A small class-conditioned image diffusion model, trained from scratch: arch dit.
Rows from block 3 of a small class-conditioned image diffusion model, named by matrix and row number. Rows with one number belong to one neuron. Each number is 128 + 32 x the weight over its row's rms, rounded and kept within 0 to 255. All counts start at 0.
After each neuron's rows are labels from the 100 images, of 14848 (inputs lightly noised), where the neuron reaches its highest value: "top examples" is what is common among them. Only what is clearly more common there than usual is listed. The data: small charts drawn from random numbers. In brackets: how many of the 100.
# fc1: MLP up (model.blocks.3.mlp.fc1.weight, 1536x256), inputs 0-127
# fc2: MLP down (model.blocks.3.mlp.fc2.weight, 256x1536, transposed), outputs 0-127

fc1.116 [133 139 111 101  82  85  54 167 119 180  97 148 136 128 176 128 125 152 126  96 138  88 145 133 155 149 105 151  96 136 141 103 121 137 173 126 139 103 107 135  42 158 120  84 141  77 204 143 150 130 106 157 181 149 174  75 161 149 130 121  86  91 145  63  92 164 107 192 163  71  97 117 120 103 122 138 126 116 204 137 165 126 138 128 111 154 126 118 125 174 145 187 116  99 106 152 133  92 121 193  79 161 113 149 107 133 159 162 152 120 182  98  77 124 116 103 147 104 181 123 158 162 113 122 140 110 100 113]
fc2.116 [121 131 125 206 141 131 127 110  78 125  88 141 124 149  84  93 153 141 148  84 202  96 158 148 173 111 138 150 174  87 123 111 130 127  90 143 175 149 131 148 159 113 133 150 121 102 119 112 195 120  99 169 125 124 165 146  77 101 124 128  96 114 120 132 166 126 150 144 120  65 136 117 131 148 129 100 120 127  93 156 129 112 128 139  95  70 109 137 108 145  98  60 143 160  99  88 149 130 165 102  65 111 143 117 146 145 146 104 138 110 175  96 140 125 133 161 112 115 126 148  50 144 127 133 119 101 175 109]
top examples: heat grid (56)

fc1.212 [159 161  68 199 119 126  69 114  99  58  94  93 134  96 210  65 124  99 117 139 145 145 130 116 128 131 134 130 129 124 136 151 126  92  62 105  81  92 109 136  99 150 114 183 147 114  65 145 110  76 173 102 107 170 146 139 135 182 135  89 108 108 123 127 152 116 137  69 133  55 119 143 121 107  82 128 145 101 127 100  44  95 115  86 163 109 138 135 109 103 159 169  99 136  35 128  96 130 146 180 124 133 108 139 110 104 126 121 177 139 159  94 124 138 133 147 149 105 132 158 102 162 161 132 113 119  96 104]
fc2.212 [163 114 130 134  86 137 163 145 104 165 200 121 106 116  58 111 118 130 173 116 120 178 153  95 163  93 118 118 168  40 176  97 130  61 129 112 163 149 152 140 102  93 112 177 153  77 115 106 170 191 111  88 137 134  83 131  92 168 134  75 135 161 187 189  80 137 129 144 178 169 105 101 133 130 149  91  98  73 152 125 116 154 173 149 164 125  73  78 172 107 133 169 129  88 115  85 139 117 108 117 130 148 153 172 158 156 203 114 136 162 133 157 142 130 149  26 115 136 195 169 132  71 123 174 109 112  62 136]
top examples: heat grid (68)

fc1.357 [154 119 180 115 177 121 113  51 121 116 115 127 132  81 183 108 126  94 120 132  82 144 132  82 150 102 140  97 131 177 195 112 165 172 111 127 118 125  98 187 111 162 195 136 127 225 129 158 145 155 109  92 148 137 100 162 164 139  83 115 137  76 141 167 175 146 106  79 107 120 157 132 124 148 141 219 159 101 139  58 144  84 187  83 117 129 123 111  96  97 104  97 132 129  95 132 150 146 130 138 113 186 113 182  73 128 122 121  95 107 143 123 177 108  79 115 130 133  77 147 130 171 112 152  76 101 150 164]
fc2.357 [ 96 129 113 151 112 142 179 131 112 155 116 123 134 132 161 116 137 176 158 158 135 139 161 151 104  88 110 125 171 100 180 136 166 135 133 148 129 127 149 150 103 162 165 129 161 136 105 172 185  69 154  84 185 167  98 150 191 123  88 111 131 136 132 164 153 130 127 165  70 181  95 120 149 205 136  99  65 104 109 170 142  82 183  88 116  94 119  58 103 132 145 153 144 137 132 145 103 161  89 119 119 130  91 144 149 161 127 156 104 137 159 130 179 114 118 133  98 129 133 130 128 177 174 148  94 136 131  77]
top examples: dark theme (72); radar chart (26)

fc1.511 [198 158  83 158 156 166 104 122  94 109 110 118 140 104 109  90 111 108 104 115 119  50  92 135 107 163 160 166 132 188  87 117 166 156 180 133  63 115 133 114 158 112 136 106 159 206 173 166  84 106 151 159  95 117 153 161 139 101 156  99 147 136 139 149 144 128 131  82 105 168  84 158 125 122 110  90  82 113  98 141  83  43  51 134 120 143 118 158 129 121  90 115 104 187 114 117 115 125 123  92 129  91 109 192 110 114 128 137 122 114  40 100 133 132 172 175  70 123 129 147 139 149 148 146 131 148 184 156]
fc2.511 [150 114 155  88  73  91 159 125 128 132 117 188 103  89  39 104 150 118 117 149 133  57 175 148 114 133 117  91 130 140 101  65 155 154 104 121 137  93 169 151 144  65 126  80 117 171 176 175 159 135 111 130 130 113 185 155 137  98 157 134  97 102 170 119 143 116 124 148 125 180 124 131 121 124 141 125 206  72 154 153 193  94 110 120 122 132 156 131 114 150 107 125 137 136 166 119 112  64 129 152 161 138 109 109 103 156 200 112 151 155 142 114 140 132 131  65 119 104 108 127 103 129 121 142 114  61 190  99]
top examples: pie chart (32)

fc1.548 [101 159 127 141 146 100 100 161 136 117  95 104 138  92 158 126  93  69 110 175 134 112 141  13 138 141 119 118 159  73 226 168  89 158  58  74 129 119  99 119 155 140 121 109  82 165 127 121 136 101 126 138 143 113 135  49 110 132 208 101 112 117 107 112 106 180 155 154 110 155  87 137 126 163 143  67 141 160 137  88 113  52  96 117  85 159 118 119  80 143 132 134 135 158 135 105 130 108 142 132 107 134 135 159  98 135 139 150 113 125 104 101  95 134 132 154  99 123 153 145 114 126 121 136  43  92 117 105]
fc2.548 [119 190 106 123  82  94 151 127 171 131 148 112 129 129 138 116 133 159 125 159 162  95 153 107 119 142 156 136 125 142 186 158 126  88 118 157 103  83 123 166 164  93 117 150 176 123 126 163 144 136 124 143 127 132 127 206 111 168 161  76 130  94 175 149  94 154 129 161  92 125 110 154 170 162 140 210 127 185 168 196 118  73 114 176 125 104 184  79 201 126 101 178 128 194 111 157 129 138 115 125 112 136 108 141 146 179  93 118 155 112 135 129  86  91 137 127 119  78 136 118 117 167 134 115  16 116 130 123]
top examples: stacked bars (31)

fc1.559 [ 82 178 145 137 144 162 140 142 115 114 146 136 174  77 157 187 116 124 137  92 101 122 166  77 113 115 160 211 104 152 141 131 124 103 137 126  93 128 139 166 137 122  91 115  95 159 121  93 142 126 129 146 125 183 149  76  87 120  95 115 172 102 136 134 148  79 132 114 156 121 178 132 117 120 108 168 117  84 133  82 121 192  89  72  97 120 126  83 154 133 116 121  73 122 139 135 108 138 176 107 140  69 145 128 122 132 140 120 130 172 110 150  90 214 101 115 120 159 142 103 173 136 159 154  78 148 172 108]
fc2.559 [115 113 104 129 116 134 140 123 140 102 105 119  95  94 175 129  89 121  74  72  89 133 118 137 137 134  74 156 148  73 133 102 112 106 104 138  69 126 145 122  97  94 154 106 155 136 103 112 128 102 136 142 159 202  92 189 118 119 126 148 102 139 153 105 145 113 137 154 116 138  97 110 141 131 124  87 144 140 127 147 161 180  75  49  92  98 101  97 113 157 112 155 110 147 126 150 167 170 128  98 103  47 139  88 181  83 123 125  92 202 127 158  68  51 125 154 126 150 104 113 136 104 144 143 104 107 162  95]
top examples: stacked bars (25)

fc1.4 [122 157 145 149 159 147 103  66 100 172 120 131   0  92 124 146 125 192 134  81 102  98 109  93 125 149 142 172 101 120 130 118 157  71 131 123 113 129 118 120 135 121 135 139 191 126 114 123 157 142 180 112 113 216 127  29 136 130 139  61 164 138 140 157 132 159 104 122 152 158 106 173 121 141 144  53 127 117 119 168 149  92 125 148 115  89 133 126 125 117 126 116 230 138 146 164 149 165 184 113 128 252 141 113 118 144 143 121 102 107 126 141 121 148 117 126 103 150 108 128  92 140 103 122 196 124 141 198]
fc2.4 [ 97  99 112 133 156 190 130 134 109 120 107 114 255  70 156 117 115 100 108 112 120 101 146 110 122 165 131 102  87  74 107 101 131  91  79 144 107 125 100 159 122  78 171  77  95 116 112 126 139 126 116 142 123 191 182 188  95 153 141 155 105 146 111 124 154 166 106 155 189 137 129 103 124 141 134 182 129 128 163 143  88  82 159  88 131 105 159 111 126 142 148 113 237 100 119 122  63 109 152 125 147 241 134 140 114 102 129 125  81 106 177 142  97 117 143 121 185  72 139 123 157 121  82 114 179 135 116 107]
top examples: horizontal bar chart (27)

fc1.22 [152 165 134 155 125 161 134 118 138 131 170   7 107 112 132 132 149 130 110  98 156 113 151 142 144 114 134 160 138 100 114 116  94 126 153 130 143 109 122 128 161 118 129 175 113 163 177 153 199 104  67 123 126  86  98 140 138  95  97  97 118 168 166  97 121  99 138 168 135  92 144 109 144 121 129 143 133 115 125 138 119 118 164 129 130 131 145 147 134  47  91 175 119 137 221 131 122  90 131 116  99 129 113 117 210 131  89   9 145  95  75 153 156  96  79 125 112 109 199 154 135 156 138 128 147 125  87 134]
fc2.22 [141 133 165  98  88 125 134 129 102  95 184  72 119 142 140 137 107 145  87 113 102 105 112 107 124 121 157 136  82 142  98 201 108 136 141 163 118 127 149 128  98 109 161 146  85  87 164 140 154 163 130 145  96 134 189 142 140 103 127 113 119 155 124 145  62 140 144 147 138  98 210 147 131 181 138 119 121 107  95 159 111 134 156 161 148 165  96 123 164 170 176 181 134 126 105 108  47 122 117 176 139 105 142 147 147 170 154  33 150 132 147 139 128 126 104  94 141 177 116 136  73 171 145 107 130  81  79  96]
top examples: pie chart (37); heat grid (33)

fc1.619 [160  61 120 165  99 115 212 158 153 108 116  39 119 124 139 167 127 113 136  84 146 142 119  83 145 114 118 109  81  57  92 126 154 101 143  99 110  84 142  49 156 118 115 149 104 116 121 121 137  96  76 132 113 101 154 144 128 145 125 121 144 108  84 172 127 142 158 147 229 125 161 117 103 116 117 103 133 103 157 118 153 172 122 150 201 126 135 117 166 162 226 145 127 139 159  96 102 118 158 153 149 110 119 173  93 131  73 143 129 118 130 133 104 137 182 144 104 138  98 147 121 113 116 144  98 112  84 180]
fc2.619 [116  94 175 141  95 138  80  59 133 179 113 130 129 132 101 135 139 108  93 124 128 128 149 162 151 159 160 107 154 157  94 160 111 126 100 130 101 123 105 135 173 127 109 132 137 137 151 121  54 128 178 117 109 154  91 113 172 162 104  99  96 128 112 137 128 153 120 159 151 123  48 129  89 154 117 115 129 165 143 141 141 142  97 156 136 152 125 103 110 169  96 116 110 157  98  84  92  69 159  53  76 135 142 137 134 162 165 163 135 117  84  76 128 118 105 103 157 101 110 169 116 134 134 139  91 140  64 151]
top examples: bar chart (40); stacked bars (35); items: seven (35)

fc1.7 [128 146 131 119 114 167 106 205  82 134  95 143 107  28 122 142  72  90 117 115 125 135 118  97 134 168 123 124 125 105 186 138 114 181 146 114 160 124 143 118 108  94 150  59 122 103 137 131 144 120 115 105 145  97 105 191  88  91 108 137 107 165 116 119 130  82 135 120 149 129 177 119  94 161  99  71 145 137 130 128 157 155  99 193 140 133 146  22 147 128 139 108  26 126 121 124 122 131 132 122 132  98 100  98 101 137 126 129 117 118 126 147 139 102 133 124  87 151 167 103 135 123 118 172  71 125 120 132]
fc2.7 [ 77 163 130 163 100 112 140 167 123 128 129 114 107  50 127 145 124 154 152  84 142  92 152 122  95 171 182 126 120 107  80 118  90 200  81 173 140 126 159 118 108 119  93 174 127  92  81  76 147 111 173 151 126 100 133 131 124  84 138  91 131 130 174 187  72 113 176 151 139 149 149 121 111 121 122 165 155 106  86 101 130 116  66 234 133 110 119  68  81 153  82 116  46 143 138 111 139 161  88 147 140  98 133 110 160 170  63 114  99 124 130 125 132 155 149 140  55  85 122 141 162 157  98 118 111 146 193  98]
top examples: stacked bars (26)

fc1.203 [156 136  84 145 130 103 147 105  74 155 125 144 194 151 133 154  66 100 139 126 113 115 153 119 126 125 141 172 116 103 111 126 166  87 128 100 145 144 113  70 140 180 138 163 145 157 126 139 154 127 192  60 156  84 109  72  80 163 128 128 125  61 117 126 151  93 140  99 135 116 126 144 114 179  99 131 123 118 126 154 112  62  91  52 142 141 140 102 148 162 103 103 130 101 150 134 134 148 188 122 143  98 119  86 106 140 143 129 126 173 122 108  91 208 113 120  95 140  97 107 184  82 119 203  68 156 151 168]
fc2.203 [112  97 117 105  72  95  52  79 116 161 188 142  98 129 170 108 175 174 105 140 104 145 112 148 135 169  96 137 142 158 112 150 152 140  88 144 127  62 145 122 136 198 144 113 137 193 108 182 126 134 154 133 107 107  85 194 127 152 154 119 171 129 153 181 114 129 117 140 163 137 165 133 116 154  27 169 135 149 125 117 167  95 119  70  98 121 118  74  76 145 158 139 157 118  77 130  97 138 162 182 147  86 145  64 122 103 150 105 122 153 101 110  62  42 125 165 111 124 113 119 131  70 217 107  59 117 169  80]
top examples: stacked bars (31)

fc1.562 [167 116 104 168 120 112 115 135 130  92  71 116  79 112  82 208 131 159 138 112 126  92 113 134 108 151 134 149 102 168  88 117 114 155 109 142 198 111 151 130 132  98 121 102 175 146 135 142  83 136  95 177 165 130 103 115 105  99 191 160 149 157  97 111 130 162  91 119 104  85 103 193 156 111  98 136 145 143 120 110 136 134 130  68 140  84 129 170  89 102 173 119 108 129 152 131 124 131  58 135 137  78  65 117 198 139 113 158  93 121 119 134 184 164  98 192 157 147 176 140 135 214 122 141  99 143 149 120]
fc2.562 [134  66 126 100  67  70 161 106 133 145 113 147 117  65  41 175 171 128 174  94 140 124 122 187 141  84 111 100 172  90  80 125 119 166 138 110 135 109 157 127  97  92 123 135  61 144 106 128 109 105 162 157 119 111 195 152 173  54 136 127 154  77 106 153 147 143 132 131  91 162 146 114  96 116 175 128 149 123 146  69 114 105 132  65 139 156  83 131 176 121 117  98 153  90 111 121 136 140  88 129  81 122 137  92  77 114  86  90 120 144 124 127 195  70 125  79 137 120  99 114 171 163 135 165 105  74 119 114]
top examples: pie chart (65); ring chart (28)

fc1.588 [122 127 132 141  97 161 145  83 153 129 153 110 198 103  96 139 104 137 143 117 189 154  89  88 127 120  89 154 142  97 152 157 113 158 141 107 160 108 130  98 123   0  91 138 115 140 187  86 122 124 164 164  99 135 180 146 126 132  42 124 129 181 131 114 129 131 214  76 121 163 115 142 121 117 169 159 122 118  81  87 108 120 118 150  40 143 174 213 133 144 130 170 155 161 160 122  85 161 175 141 115  91 130  95 120 113 142 118 122 136 181 118 117 123 123 133 214 122 156 124 119 124  66 157  81 186 124 114]
fc2.588 [126 109 149 109 115  97 187 132 133 118 148 136 158 161 148  86 144 153 132  77 131 139 108 144 118 108 137 102  64 116 131 101 183 132  42  88 162 105 120 102 120 220 156 110 164 102  88 130 130 152 137 134 165 133  64 132 121  39 182 138  96 135 120 129 167 129 102 153 136 110 102 147 102 205 106 111 111 152 134 177 129 135 120 176 168 152 152  73 110 156 147 142  91 183 130 113 147  96 122 117 113  95  90  88 151 104  99 155  72  96 104 179 120 153 176 155 192 188  77 121 130 116 108 156 169 133 104 145]
top examples: stacked bars (25)

fc1.521 [136 116 143 110 139 110  85 143 143 158  78 157  90 133 230  94  99 109 123 135 142  90 202 107 112 148 148  99  69 177 126 131 161  99  94 103 130  74 132 100 123 110 178 154 108 152 124 162 135 143 125 103 198  97 119 113 119 143 121 135 141 112 149 134 171 116 135 116  95 142 165 162  80 138 139 154 128 176 242 106 100 104 137 125 123   0 171 106 153 174 112 178 116 148 112  68 121 142 162 172 207 138 122 126 131 147 135 141  98  76  96 138 157 139 139 144 129 110 154 132 136 176 104 136 109 155 171 130]
fc2.521 [117 141 122  96 171 105 120 104 174  89 126 124 119 115 164 137 144 129 139 146 123  79 104 113 201 121 100 122 138 126 111 144 129 141  76 186 152  13 125  89 102 115  62  82 173 115 119 116 134 123 128 185 126 132 123 155  44 108 142 145 160 119 144 105 157 153 136 129  97 145 175 156 173 125 156 126 152 171 117 108  78 155 122 113 150 185 144 147 125  66 107  93 120 110 130 189 153 103 129 144 183 145 124 138 113 156 135 164 116 149 150 139 127 168 163  95 106  77 119  65 157 133 139  70 134  73 145 132]
top examples: heat grid (90); items: four (31)

fc1.114 [121  97 136 122 128 177  73 127 128 149 147 107 158 105 138 134 129  78  85 114 159 128 160 121 131 178 148 159  60 202 123 145 120  92 126 119 104 132 147 138 147 138 139 198 132 118 136 208 252  55 110 119 129 124 189 173 126 129  94 167 127 141 199  14 156 111 144 129 111 103 118 118  95 124 180 144  96  88 154 121 113 147 127 122 146 136 139  97 125 171 118 123 132 140  54 123 147  42 154 131 114 190 161 122 143  76 177  30 149 116 162 157 101 115 133 135  54 106 144 165 101  90 143 111 103 102 142 110]
fc2.114 [156  86  82 180 145  96 101 133 107 208 123 155 124 120  92 113 108 131  96 194 150 106 124 102 101 151 122 142 119 136 111 155 138 146 123  99 113  76 115 162 132 109 104 252 150 102 142 131 174 115 148  73 111 140  75 142 107 132 132 122 113 185 128  85 127 142 136 138 214 147 127 150 112 102 112 110 170  96 143 134 133 116 119 148  95 175 127 111 139 143 198 132 143 108 124 123  34  83  92 122 204 127 144 154 178 117  83 105 134 178 118 140 134 134 157 143 112 131  59 153 160 116 115  88 123 104 112 132]
top examples: horizontal bar chart (39)

fc1.390 [181 176 144 103 155 106 115 167 100  99 174 125  60  80 134 201 184 116 115 173 177 128 155 164 111 148 183 171 125 130  90 149 137  97 104 121  96 118 150 154 141 113  89 140  68 165  98 119  96 102  95 139 134 173 100 152 180 168  96 135 127  94 112 113 145 107 168 152 113 134 211 140 156 111 101 172 147 105 142 123 148  64 138 112 138 182  51 172 130 163  71 158  54 102 133 128 150 100 136 151  93 141 119 147 174 126 121 153 105 100 151 152 162 150 158 153 150 160 162  91 112 163 128 170 151 114 185  10]
fc2.390 [132 131 117 157  79 112 123 157 154 154  95 115 149  74  87 117 114 122  96 226 125 131  67 132 165 117 101 107 131 102 117 112 114 126 142 134  95  35 142 115  84 105 157 119 197 151 124 144  92  79 135 152 126 173  88 116 109 139 130 148 144 115 141 179  99 126 167 116 125 131 114 135 170 142 101  83 116 168 114  83  93  86 135 105 169 142 122 142  35 177 163 137 132 145 104 195 115 140 129 113 111  88 155  72 133  92 145  76 164 122 114 115 143 146 108 144  86 163  85 119 112 138 112 178 150 131 153 119]
top examples: pie chart (51); items: seven (31)

fc1.195 [113  96 147 144 161 131  85  92  87 106 128 127 119 154 121  62 132 130 145 110  91 159  87 131 170 135 100 132 133  85 172 131 100 178 144 190 170 110 100 133 159 127 188 157  99 156  92  39 105 123  51 125 125 105 113 146 135  94 119 177 162 145 125  90 218  77 129 129 155 130 138 165 107 125 115 165 144  97 125 212 145  70 213  95 181 132 128  71 162  81 109 120 115  98 128 181  87 120 141 151 132 100 117 138 109 149 103 145 151 165 138  75 121  94  81 172 140 126 106 115  86 151  98 165 138 108  87 131]
fc2.195 [156 107 163 116 135  95 131  80 128 202 113 120 158 138  86  90 105 138 180 147 150 165 134 152  66 171 144 210 147 117 165  71 132 171 152 160 113 187 184 165 129 147 161  73 163  71 180 119 172  75 179 198 198  98 159 145 110 134 141 132 141 168 123 101  98 127  89 142 194 193 115 141 122 107 133  78 133  59 145 108 167  74 157 107 125 132 134 107 148 125  98  89 128 151 118 100 161 151 114 119 166  88 177 142  98 159 130  68 111 130 140 155  76 131 133  54 101 167 129 112 129 128 108 154 150 103 151 100]
top examples: heat grid (25)

fc1.13 [ 72 182 124 129 132 111 126 188 107 173 111 155  87 126 127 123 151   4  85 151 131 115 105 166 105  92 132 104 162 134 151 145 130 151 133 109 145 136 166 111 100 116 110 144  79 140 163 126  81 112  32 122 128 125 142 157 108  89 135 130 142 193 137 126  75  74 160  87 158 124 162 129 135  97  91 148 144 144 116 121 141 177 189 211 165 101 114  87 121 115 108  81  84 173 132 115 130  88 141 123 106  92  65 106  34 120  89 151 153 114 105 165 184 160 110  92  67 102 134 147 141 128 133 126 149 134 107 159]
fc2.13 [131 156  94 130 123 142 156 140 107  99 107 145 175 139 106 101 146 201 108 132 137 120 158 142 149 160 140 151  88 117 115  96 170 126  70 150 149 146 155 128  97 170  89  87 137 121 128 120 160 107 201  92 107 157 180 121 170 131 145  91 128  99 133 121  79 127 115 155 148 135 132 129 122 123 100 152 131 156 133 100 125 134 121 194 163 150 174  67 136 115 130 145  64 164 173 121 171 137 156 139  88  45 146 107 148 122 151 137  82 132  71 116 136 118 171 163 116 160 148 189 155 120 186 112 132 151 125 120]
top examples: pie chart (35); ring chart (27)

fc1.651 [157 113 107 120 150 123 116 113 149 161 174 120 129 205 125 142 128 157 136 116 114  38 132 102 114 122 139 133 121 242 160  94 120 156 121 123 145 159 140 155 176 111 138 109 169 135 205 155 136  96  94 150  98 141 171 105 172  88 153 146 135 137 187 154 142 127 127 137  90 146 151 101  84 117 124 144 102 157 111  80  23  96 139 156 152  67 102 154 122 108  62 169 135 205  79 183 104 106 127  67 127  98 138 103 138 174 107 153 187 156  49 145 168 118 153 140 116 127 174  92 122 169 149 156 138 132 186 130]
fc2.651 [113 164 119 131  86  89 185  91 118 166 131 205 128 135  99 108 156 140 136 108 135   0  90 141 138 181 157 170 123 147 103 151 128 178  76 166 147 125  94 141 187 123 116 114 126 143 106 154 150 139 158 155 164 144  69 157 112 135 118 122 154 144 122  92 105 116 135  77 130 155  92 153 147 148 149 115 170 150 137  93 154 128 101 135 122 195 176 110 218  81 139 163 128 107 163 135 156  88 131 135 155 130 128 132 102 102  22 133 145 113 127  95 163 132 113 111 121 161 103 115 126 133 169 116  89  85 137 126]
top examples: dark theme (76)

fc1.682 [149 141  85  89 112 114 186 177 131 144 160 117  85 130 155 112 101 125 175 119 163 150 115  46  87  93 130  82 117 137 133 134 117 156 121  97  83 138 153 167  97 100 148 116 115 166 131 157 129  98 136  36  99  95 132 104 158 125 174 190 116 163 115 151  73 117 127 115 143  81 113 116 209 108 114 193 126  82  80  21 124 127  93 144 181  73  65 124 121  95 123 106 132 176 150 158  74 131 177 133 166 168  66 155  79  97 186 134 146 172 105 167 140 127 129 116 183 130 111 107 148 164 142 145 139 123 107 128]
fc2.682 [144  95 144 163 146 100  80 159 128 142 111 136 166 131 165  98 146 134 105 140 164 104 104  92 132 105 145 101  70 149 118 190 104 166 146  91 144 128  73 173 102 173  90 130 145 195 105 153 127 203 141 140 131 128 111  77 177  96  90 159 123  83 162 137 143 115 122 110 121 107 180  99  54 139 134  90 120 119 159 119 113 122  57 107 106 132 138 195 146  76  93 171 105  98 113 126 157  68 165  72 139 167 110 159 161 126 168 169 145 224 123  97 169 138 135 122 156  66  67  56 158 126 102 154 132 155  72 139]
top examples: dark theme (67)

fc1.500 [133  83 134  90 119  93  88 228 110 149 128 148 114 164 149 127 157 140 134 124 124 108 129 222 145 138 101  85 142 156 131 128 152  93 156 124 156 178 117 147 110 121 118 108 120 137 128 153 140 150  92  94 147  92 116 167 158  47 125 107  98 138 130 136  90 213 124 140 127 158 170 116  82 164 102 115  97 125 151  99 119 145 123 116 108 116  61  53 135 103 133 120  79 106 110 141  81 155  84 120  94 178  81 146 158  88 132 114 164 121  99 143 197  27  59 146 130 141  86 130 155 168 148 103 170 152 124 155]
fc2.500 [148 128 118 182 183 132 133 220 134  96 119 125 132 143 138 133 135 151 112 108  93  90  88 176 144 123 212 114  98 106 127 125 159  98 109 148 123 155  95  95 137 151 187 135 141 119 125 104 121 121  92 157 118  80 109 119 145  45 166 118 122 122 128 136 144 167 186 137 168 134 148  74 112 164 120 109 145 153 106 143 149 140 130  77 121 182 112  49 117 143  89 134 133 159 174 144 187 121  94 150 100 137 155  69 130 187  87 103  62 123 104 129 154 241 196 139 188 191 139 122  93 154  86  86 182 126 133 143]
top examples: stacked bars (29)

fc1.182 [113 153 169 135 110 117 129 112 123 198 167 107 104 152 134 147 147 101 123 106 146 101 110 126 187 144  80 134 143 108  99 141 124 123 179 102  88 118 121 127 108 100 179 162  83 166  74 146  96 139 139 137 130 109 171 114 146  90 118 106 100 165  98 129 117 148 151 131 124 255 151 107 162  97 142 127  80  96 139  95  27 137 164 158  76 148 127 116 144 192  97 133 103 104 144 162 103  77 184  70 151 119 110 110 102 160  56 109 108  86 112  31 144 167 193 136 138 145 132 116 123  92 126 110 127 136  67 112]
fc2.182 [ 99 137 101 172 187 122 125 125 120 176 120 160 108 132 113 121  99 105 105 131 137 131 129 142 149 138 157 167 162 120 113 121 139 149 118 106  89 169 134 169 136 137 144 152  71 128 132 136 108 164 117 193 150  99  88 143 136 123 120 136 106  98 146 186 143 130 133 171 128 218 153 121  61 142 106 146 132 121 144 111  67 102 129 116 222 172 122 177  75 168 112  84 172 115 133 151 214 196 155 231  97 119 129 218 145 130 120 144 140 195 137 126 155 135 106 120 133 228 101 103  69 133 132 127 117 118 168  96]
top examples: bar chart (28)

fc1.445 [155  75 131 199 111  99 102 146 103 148 159 143 105 169  69 127 165 194 148  77 144 128 127 146 105 189 145 105 177 106 146 141 148 113 129 160 126 129 127 192 152 141 129 121 108 148 163 147 123 142 160 110 124 143 128  81 165 132 184 255 129 142 127  96 127  73 172 142 121 133 134 120 146 142  67 125 137 123  85 113 160 168 132 130 110 161  80 138 140  59 122  98 139 147 142 114  37 119 120 116 141 139 130 126 121 133 125 112 151 107 128 141 144 128 183 105 139 146 114  63 106  51 112 117 174 115 120 163]
fc2.445 [ 81  91 108 126 102 111 118 126 106  58  80 118 133 131 135  66 103 126 103 105 133 145 139 124 188 141 155 124 119  45 112 119 132 136  93 134 150  73 119 105  78 121 153 148  56 101 152 116 159 133 136 100 141  89 139 123  94 150 134 164 134 108 130 138 102 127 113 130 154 110  66 184 147  97 133 106 135  93 144 148 120 119 118 171 133  85 127 137 188 169 144 172 136 122 111 101 251 101 121 131 120 125 103 161 165 106 158 112 150 156 154 105 137  92 114  36 125  67 129 113 169 187 155 112 106  73 169 100]
top examples: grid lines (69)

fc1.120 [138 118 139 155 150 170 127  85 130 127 128 190  91 160 130 183 159 130 152 132 198 154 190 134 145 141 163 128 219  89  91 122 108 147  98 114 125  46 133 127 135  99  91 136 127 173 148 238 123  96 123 141 167 138 136 146 152  93 166 104 108 120 106 146 120 121 151  79 169 197 113 154 103  87 143 144 113  91 105 193 107  91 159 188 122 198  89 120 144 134  98 125  93 142  98  95 104 172 127 181 144 132  94 189 132 140  83 164 140 103 130 165 128  82 123 125 101 131 136 109 152 151  92 112 127 136  86 105]
fc2.120 [186 104 129  70 145  50 112 169 171 192 123 139  99  99  49 182 100 141 128 138 170 105 107  98 105 130 145 137 143 140 101 167 131 113 126 117 129  67  92 122 112 147 150 160 148 149 142 190 159 194  92 240 132  82 139 171  88 109 118 127 159 143 104 157 125 115 140  92 124 117 146  61  53 148 154  76 108 134 200 132 118 123  99 159 172  92 100 157 122 169 151 127 132 102 166 111  98 122 149 120 127 148 118 151 162 150 107 115  92 171 142 174 105  89 214  79  89  83  98 125 109 162 155 103 143 146 130 161]
top examples: grid lines (69); scatter plot (29); step chart (27)

fc1.718 [144 135 141 103  91  85 160  99 153 187 105 144  89 159 150 152  85 144 132 108 150 140 204  86  88 122  91 136  89  95  92 124 138 114 134 114  81 135 158 104 104 139 164  91 123  94 125 113 134  85 130  46 117 139 144 113  66 160  84  57  86 177 113 115 205 124  96 106 146 107 153 120 126 159  91  89 151 142 167 144 150  88 207 108 114 164 150  91 135 133 128 122  66 141 156 153  56  90 145  60 123  72 107 170 158  96 179  91  79 114 119  91 158 136 187 139 108 109 125 148 114 125 104  89 117  99 167 176]
fc2.718 [195  94 111 144 128 194 134 113 120 169 114 140 122 158 205 114 179 131  88 170 135 130 155 167 161 104 143 141 159 179 108 135 140 132  81 121 120 116  90 100 109  94 174  59 178  52 155 133 146 154 124 123 182 161 162 128 144 190 118 132 138 111 103 146 208  67 139 185  95 150 102 155 122 116 129 216 112 161 184  93 119  95 168 131  98 104 148  99 166 166 151 105  79 160 107  96 196 150 143 143 157 119 118 115 129  61 100 146 141 126 158 199 154 135  81 125  87 118  83  71  94  82 142 134 113 117 183  91]
top examples: horizontal bar chart (29)